{"targets": ["instrument"], "layers": 12, "kernel_size": 15, "nesterov": false, "warmup_steps": 760}
Rows from block 7, named by matrix and row number. Each number is 128 + 32 x the weight over its row's rms, rounded and kept within 0 to 255. All counts start at 0. Numbers have three digits each. After the name is the row's rms in percent of the matrix's.
# pw1: conv module expand (GLU, value and gate stacked) (model.blocks.7.conv.pw1.weight, 320x160), inputs 120-159
pw1.87 102:185167102108144119129153141124124134145100129164125150166152162108153090088133162138165082116080143175154164089162146197
pw1.88 101:119092178179160085127152156117092143116101133156126114131116096129134098125142116117143143088115070149148126091172107083
pw1.89 101:090144132130123189136137147125116176130195127154093098166169042098122192095161084205110065150150082164136063150145086153
pw1.90 113:159119152130129135137124122136142120169123123112143145164099140163175119104136162113060088113118098138165129090165144159
pw1.91 107:078120146107096191119107131120156124094140079104126156124096184113174177122143115200079141208147125124154126192226131130
pw1.92 090:140180187131184135140049119151154106123133181085089180127094160207120117166173138149148057120128106147155138112115116111
pw1.93 103:155140079086118155103142107122099102093120148116118148150101100085076152096102133140131131152023065088078117093070111143
pw1.94 105:124095133156167168130099080124133171127108183191091137132188044177145127160140128123148094110075098090146127148114103152
pw1.95 109:131221135076149139175146189141145181135113128109113126086078145113199202103111128086119127106153172147104062126171131179
pw1.96 104:159222122141205159174136104133080100133113076133053132132137151097146165084131118169130111138134126110127123177169138145
pw1.97 096:116154025105120140104151076143087151110173109120083096189178093191142162136088095097162141119188151160162130083097115100
pw1.98 096:192142158151154139116132091159079105129171169115142038165144155121077130105149092127139114148169121119153122089109100142
pw1.99 097:103079165158116109161075106109074112128075105157222106133131142119136069063113129162137118110105146083137143100116123119
pw1.100 106:148146089100056157133160106158147136131121138116134160145138172075133140112115156149187069166154130065139213072084123108
pw1.101 112:134124138140109142098068161108108105116140104128185161244152083108070129154143140051148192113089125162090096160109040128
pw1.102 092:122104131108128077130127171096028176124133192149186093098156144118187115154117196111095086112142139168097121122064077109
pw1.103 090:126207124181125112131143102148091125157124178140149079130094141142143131155086110099098106095124103065124158124115110105
pw1.104 102:154141153166158104181114168072145071115132147136133147119092112129089123128107158080137096111118089154101129135186134122
pw1.105 112:131179115078098088076159094142153121162150178113148103153112149128104145153114139086095137095067135120143145089115135135
pw1.106 099:158106106125116144074096122106097128112115116107054124135108121178151139174132130141125143124114110156149082210177132086
pw1.107 094:098104129222158109128126200117116129139133111122109117082169083116137125142114140126111091142225144154102030168098145108
pw1.108 110:093251129085137169125140100094090154168062141085126137178128086125177126084121108111139121119113154147088139091168161109
pw1.109 086:137134152138167144106179116083171118163125137132105134080137116130129164107149089145082140107084180141124075142102137131
pw1.110 097:138167163159154150100132143193125115096084116127179101124174131125117091114133123151147110143136058107079168132106135174
pw1.111 094:141148031178139123120127119104125131116132147109096148138110085184125068140093113090165159079096154120089037160079127148
pw1.112 104:104138098082115126145073137207132179106122067170074103148165123106126139184147110154117182116143189165130102150154097089
pw1.113 101:151170103118125184145125128153068069103152118105154140148105182173154146087147140116110125149150139165076196132134149160
pw1.114 097:117161127131143094146171180129082202152160167142124109145144132169117107169113121155086117217082138146138105108114136129
pw1.115 093:093114134185147140119160114112220074146143120148065191188120127097126087120117119175094119179187090109128124110126133136
pw1.116 107:109149119138122140145140113142100131086150091127141107115023117117136118159078086069145117115074102192136078121159122093
pw1.117 103:111111123097086110111129129127118081102143201087238063112160135123101089145157135165127080123201083127096156047149143103
pw1.118 100:151139134139133154167139148132141123185142157166153135106131162136149103227106109194101134123139188167156186207138115052
pw1.119 103:090137101145090146093153112107079142152082151154155138120125134089149164145084128142129169114112129086159145101115105119
pw1.120 102:099132120115105120123163125111090158065097073111116078152160109099117119107107187084132123087127142142147123093129128142
pw1.121 101:137092167126141152090110158129170160036137114090102025107137132141139108168162099134119142092074146133171114180081129130
pw1.122 095:080130066161131128106194147132106132126150083142071140097127100111146122174152107093191123059159134184108173125109121151
pw1.123 096:123037085129138090143143110120151070140151111114133183138123165123103139124178135125129118100186130123075029181187182093
pw1.124 090:175122202093160175160110121120101090131110101133171137144069098124200167128129152088109123113135100118139088221134159152
pw1.125 115:138094131167101151094185146184120128132131091180131146049119139133104141138096159113090141135192170184117121102203137127
pw1.126 101:163099223236114098148102132035126137155104094079119112144104106133112078193112088114098127138107132116148140085037137100
pw1.127 103:148092168145152128145095097156081137125092107095170121149146177145082157145078124070160164162128046136138132142113124168
pw1.128 111:178103111125124077064148149189088184136142165153095156139197168115181073069119198118123114115099148170172099088151143113
pw1.129 111:155134132089106141133129124086128078118120129143136138071087127105112157114174159145148112095005117053160088048129132127
pw1.130 090:146124124139183096197092096092138114092186129121111174122104168099204167119104156162120142094182168153156125178154116117
pw1.131 107:106133106094216087182155109122115149125164120089107129145111067131129140061168105181093128107145131143109165158151161110
pw1.132 102:136152132174053108197151148161172102127119137108192127122147155117136149143125122185111058110157085149116113114121092101
pw1.133 090:098162163108163119124123131088106169150113113080135165090152118133125128152141129179114094136148156089126080116137127206
pw1.134 105:104105074150103133141105123132150130153145150130147154125135125088178124123121140080138176139146099115140119128106130078
pw1.135 096:094116122160159117033122112079139100134065094149115130123127092112124157149165104126126138103179067130165066140147090128
pw1.136 110:177166100108165110127142137170075061092136130122145088151129096129090184172184096126160119173047096106138169155109140163
pw1.137 105:114105097170145131083138126167061131104175091123129090113149150135111081129146158124064073157076107154125130117087100164
pw1.138 094:133117126182156116155192140150112130125178129137169122111155091153199176080100157162125087146154182155151093113176171165
pw1.139 113:129106122111181141123031154155105131128155132146125187133156046106122125133130124105185121107146166119126141153131064164
pw1.140 097:136128100117118098176140121091107123169147129166062142155108133124105142190098173106106155135149184165139048073126136138
pw1.141 098:094188164105158130105086123113083076133185100092141112119114136098140092185104093148184073130125094145130142117117110118
pw1.142 095:162112173163150115154166095139122128140118145112199118132126192102194136101191154059133145211121107138170131086191105119
pw1.143 091:081051065130101086106148165194142132080117105101087092086127124105148174113161162118064156056137136162095102130164108128
pw1.144 102:144133089137063112153127130117172186133145121166150076122130143114118122139165157102128117139222187082115054106105158152
pw1.145 084:156200099069159120115105129139139124126110137110186055129114175145147134135153150135133115141048115133110184096112140130
pw1.146 094:132225109145153103092154066163117080180174147195148113097165132115138081172136186137110113105214143110146228140101122103
pw1.147 119:160069151137162177075121134114145128089129125127119156176121156091157138126165111144100097168122129103122118202129075101
pw1.148 093:097142134177157110177145141182142127152140157099071113095124093157106170067139131136153149087144133131100177133129167089
pw1.149 108:088117102101117101190085111121129145082145129093139133140181059130133158072130114188166121111183113169133212135126170091
pw1.150 102:101212083101122120094110103132094126125111088113155181156196169133104070123150132138145128129129134124098139094150185097
pw1.151 110:086153139129177166126139168169103128148072104140136143140073119084185160068130104196106138163112138156080170145133125154
pw1.152 113:137120110143125073163157131154137137143161112124122140093153154097167133094136114124170115126193112108124058131094121127
pw1.153 094:123195136183111106070077123027120109166177141195109129129121118149172131116093100142081157114136174109189067166117156114
pw1.154 111:123121150144162086102172127103085116201148144175193101128192147159138130072120138109111076138143112125139129101141097192
pw1.155 096:103136127124130118089106141138114141070150093128138097131126110098128124123111162128133150095170189125128075146100133095
pw1.156 087:091125132142107105143143133154194142177130163160126139112169154142096106142084112186135102195127127094120130118129100164
pw1.157 107:083095151157124076139136180159063106118096096113121138143135174170134109153142093085120111093153120064101050132088186144
pw1.158 106:142184080097065100164144136140129130137160132173118188168089145178128136083146163139115147170158128129152128151146154096
pw1.159 099:088106121107113115134184120133116157130099152089123123124165051179158084097124089161154162126136129135119083175095100101
pw1.160 102:119157082049170107136115101159181163125067140053116161108105163103083127124150138103168089127142066183109126152131176147
pw1.161 088:125105107113138082115074152102153134126143096097149087090132110070124117119169163044146137144129079108150101044138115088
pw1.162 102:080131098180169122125137058088087145160131119135087109087028143085114119151132119100059144143101123111082122158125137111
pw1.163 098:176153146105126151107126176204127145160107087182122155071175143156178150128166125160123169142140123143062162099148061203
pw1.164 096:097153214180152077083142108169110110160111106132076127140114110185126088127117240096171101106141131129110139193154100159
pw1.165 111:123086143126097134136061141136118120108087158126138131131154066146124104090137058155131134152121072111147153147226097085
pw1.166 106:194130154123113112093083097100006084125097121148110146131120064130118149169108133146127146088103111119101145073111129130
pw1.167 096:111162084093111163115140100121129128157090149198156088163139165116135171107121120118134103143128133127094165169138154145
pw1.168 109:073158155126161095117152103136103153119134124155140146086122080131152124083179131181108093074134141158091205149173137177
pw1.169 104:141151097057108133059084048177160138125072125089063107117084128113110123124128140147159089127142101129171059165063125115
pw1.170 101:099124103134152137087183161097136141103145090165142112093205083143105153148099124138094068088177159189102087120130125142
pw1.171 099:157134118029082147089075056094140143094111114126200110135157172068111091090099136055111142079097156138144170145120139170
pw1.172 091:125031069149119108182091117098115197152135125121123132128143059103115171191117054138171127110130146093140126152138149088
pw1.173 095:155107154145168133153165156090088115178169144163145123100198095113117134145117203141107135092164128135111105113132151170
pw1.174 111:094105067107141160071121080159141083089121127108142149125105132177135171122117118139150133149100086093122147211120136152
pw1.175 109:102065101151139158140140097117060125108143145072178171135163114137117146084125115078149164146122112117131114157083097099
pw1.176 102:108069103130105160115157144060173137120137091148173114073119143137135091146145089094124142172139136113125158105196101099
pw1.177 085:124164205101221066092169151118094135115120155154066071078156136179136134089152145113152119194107124141111139081169194137
pw1.178 096:107135144147146155143127123130138140126144127108194138098164092173117118122136127139146122113125095142120095169138115062
pw1.179 101:101115161132073153139150175110102111111129105067151192144110093145067158087118080098114180173053144099075104117092118106
pw1.180 093:166179183162125183106069113085096119100069127158104121124123074121091133129134162096121097097109140134137127095115119147
pw1.181 099:097102162097135121046109158143142085129122116114174170110160035117108130123170032126123120106099091111142116136096149109
pw1.182 092:163128150232136118144037137129114121128097070139119093129127130118117064130113089059145159113081113070080069144099136118
pw1.183 097:147101107127108127086149126131165107103132165175143177125120080144116129188119134100109149061128054144115166055134137102
pw1.184 096:112090099063152119123104139136154180057130146168139193102061119099165142105131106142176151131135133116110154144187149159
pw1.185 110:124114120159147110135095075143097172131173121106196072111099094092151148073137120086138152140163107108192123115134130109
pw1.186 106:160106139105129082125096145133120129151132151117098205170136118158116112149154116140128184105179169106136094155146135091
pw1.187 100:163138186107080110149103112140092105103128140157138112116086056111101118084148109156120111114197081123152142119189114142
pw1.188 093:150162098132143194129131127125125140136115114073133158121158158178109194097145142102120158103142157186129028125087097139
pw1.189 092:143129148147150137126056122117099155181088117110113165082111109140151097084086090084098161128087142152186127154178094109
pw1.190 116:129048127147125161135184129140105132165106058119152112117010109144145126122090070187171109161123118186140114138143096154
pw1.191 090:135113204075161097170129156127128127098154173141145051123139151091163114114163161135133126137139167141152063142238145133
pw1.192 093:197100142144055115133092147174097141128061123101098164122095168109081118081116074164142119111072139142144091092131111079
pw1.193 117:178149149156175147110176169177125135094117178107175089141129061126090111150129124147175127063147172112077072047053118180
pw1.194 119:098103135207133110126128132074129156182119129166161063140128180099095064130130101115137102091160199130116181114111073170
pw1.195 095:146150139139110164122114150151148067122150152123138117188149116162134103044119136095092130136116143136151104164062079203
pw1.196 088:146137091190183150164104146103161132147151173197166096111123132149089128151087105055137167180091129091103006165117119106
pw1.197 090:130128137174109127066151098127135134173129154113165145136099125130060128136093073168125159158143143112099114105114144118
pw1.198 087:093071135090146121126136135167088106158101161136081142132145195159118117122109087119134146188126124123102169113144107168
pw1.199 090:192028126088121124112123096059098094116190149146179194118139110146094114099152145099133109166160127148080120113116173085
pw1.200 096:174097071136174124098173100133124079137127118116120142145072169125146100144143182116096122125164111142122127173130112127
pw1.201 126:103067111114072175110123137074111115138129161214174079125181124129089076135142069153126127184173121158145163113113116094
pw1.202 094:133097137108082143152108132128127101143075126141120141086160159186067067171141134142154107121117116108119094078144094094
pw1.203 079:136169124144141135117087162097174077107172137099108082125098179124186136145111139084094137122127150132140179214100164114
pw1.204 103:087091126207179102101140097111072126113155110108121087118095170125125184125098121076127131118102145131128116106057170145
pw1.205 082:109155161162126099175115148084102077138144075145180174175130145148145185156174146103102085157126156175096104116165092107
pw1.206 094:152087138159160105111155149094103070071148117122127108104066129126070134102133145166105057123123117097132168096144145136
pw1.207 093:109085179132102118129181095172175127134108066096148091125171060131142120156150116095120151120127122125124092141113118148
pw1.208 090:132116152123146182092067143172147129130084099093142163111108090135102184054105081146105078080113138136136147077111121134
pw1.209 096:121155137129112109123108177119127105107092114181204167116135158095128123082140074112132090131151104119127111146100107135
pw1.210 105:174101114148064140109096111097097121173130128147122141135150144098105114055136149147129167113139096113146203000132130080
pw1.211 083:147156180140117137172168163069142116115149218116115130118164104133144139134143099157144104107147131086161194149119170165
pw1.212 119:116147147085145097069154127142107149113110152150089112155170105106176128117148178154124124052103140174184171081157132122
pw1.213 095:128170112066152161121064116136143110122174168133091098175158092118127199125109143108109174115175150158142131127120120146
pw1.214 092:136071098132081204200113170142138086125105145123169160115129119131145133200150098107138102103120127144115143104113119117
pw1.215 080:052075171128134165116110133101124148098123104067134150112132176168046145189159153093117121123165085173094124133142135075
pw1.216 124:129026120169075129156171077132071119187108070072151107148115144125133135178154124152123121155146120211135121154121111145
pw1.217 095:175115156176097127151156152072083194119103139148180100123137113132100095128125094136072108087124150173106131161111143138
pw1.218 092:103107128112124108132073235120114143133143153110162143137139054112124123085133069158150130080148118101084082133191121138
pw1.219 079:126126094138148097119141139108041150105116172100092158161129077135109140150104110074180207095115103087139107137058097051
pw1.220 111:118150074136120117100051121104111129209176089198074149072131137090183130100190111117126085078161190104146162046128053176
pw1.221 105:098130109188184090146157108152011176166110047208104130149071154128107181070119073107126129140123113177131121123140162131
pw1.222 094:148149125122178088116147173111106119133094109123151115122141145091091125112164129127166083097138155140155100097146178146
pw1.223 092:126123110151146075115090116111166095146126127117143164093107198160110114147116145094102125126183080127150112181099133077
pw1.224 142:183108161124063108140157090131121096141039147075056113176124183138130140180137141185135121101123134126106118143130110136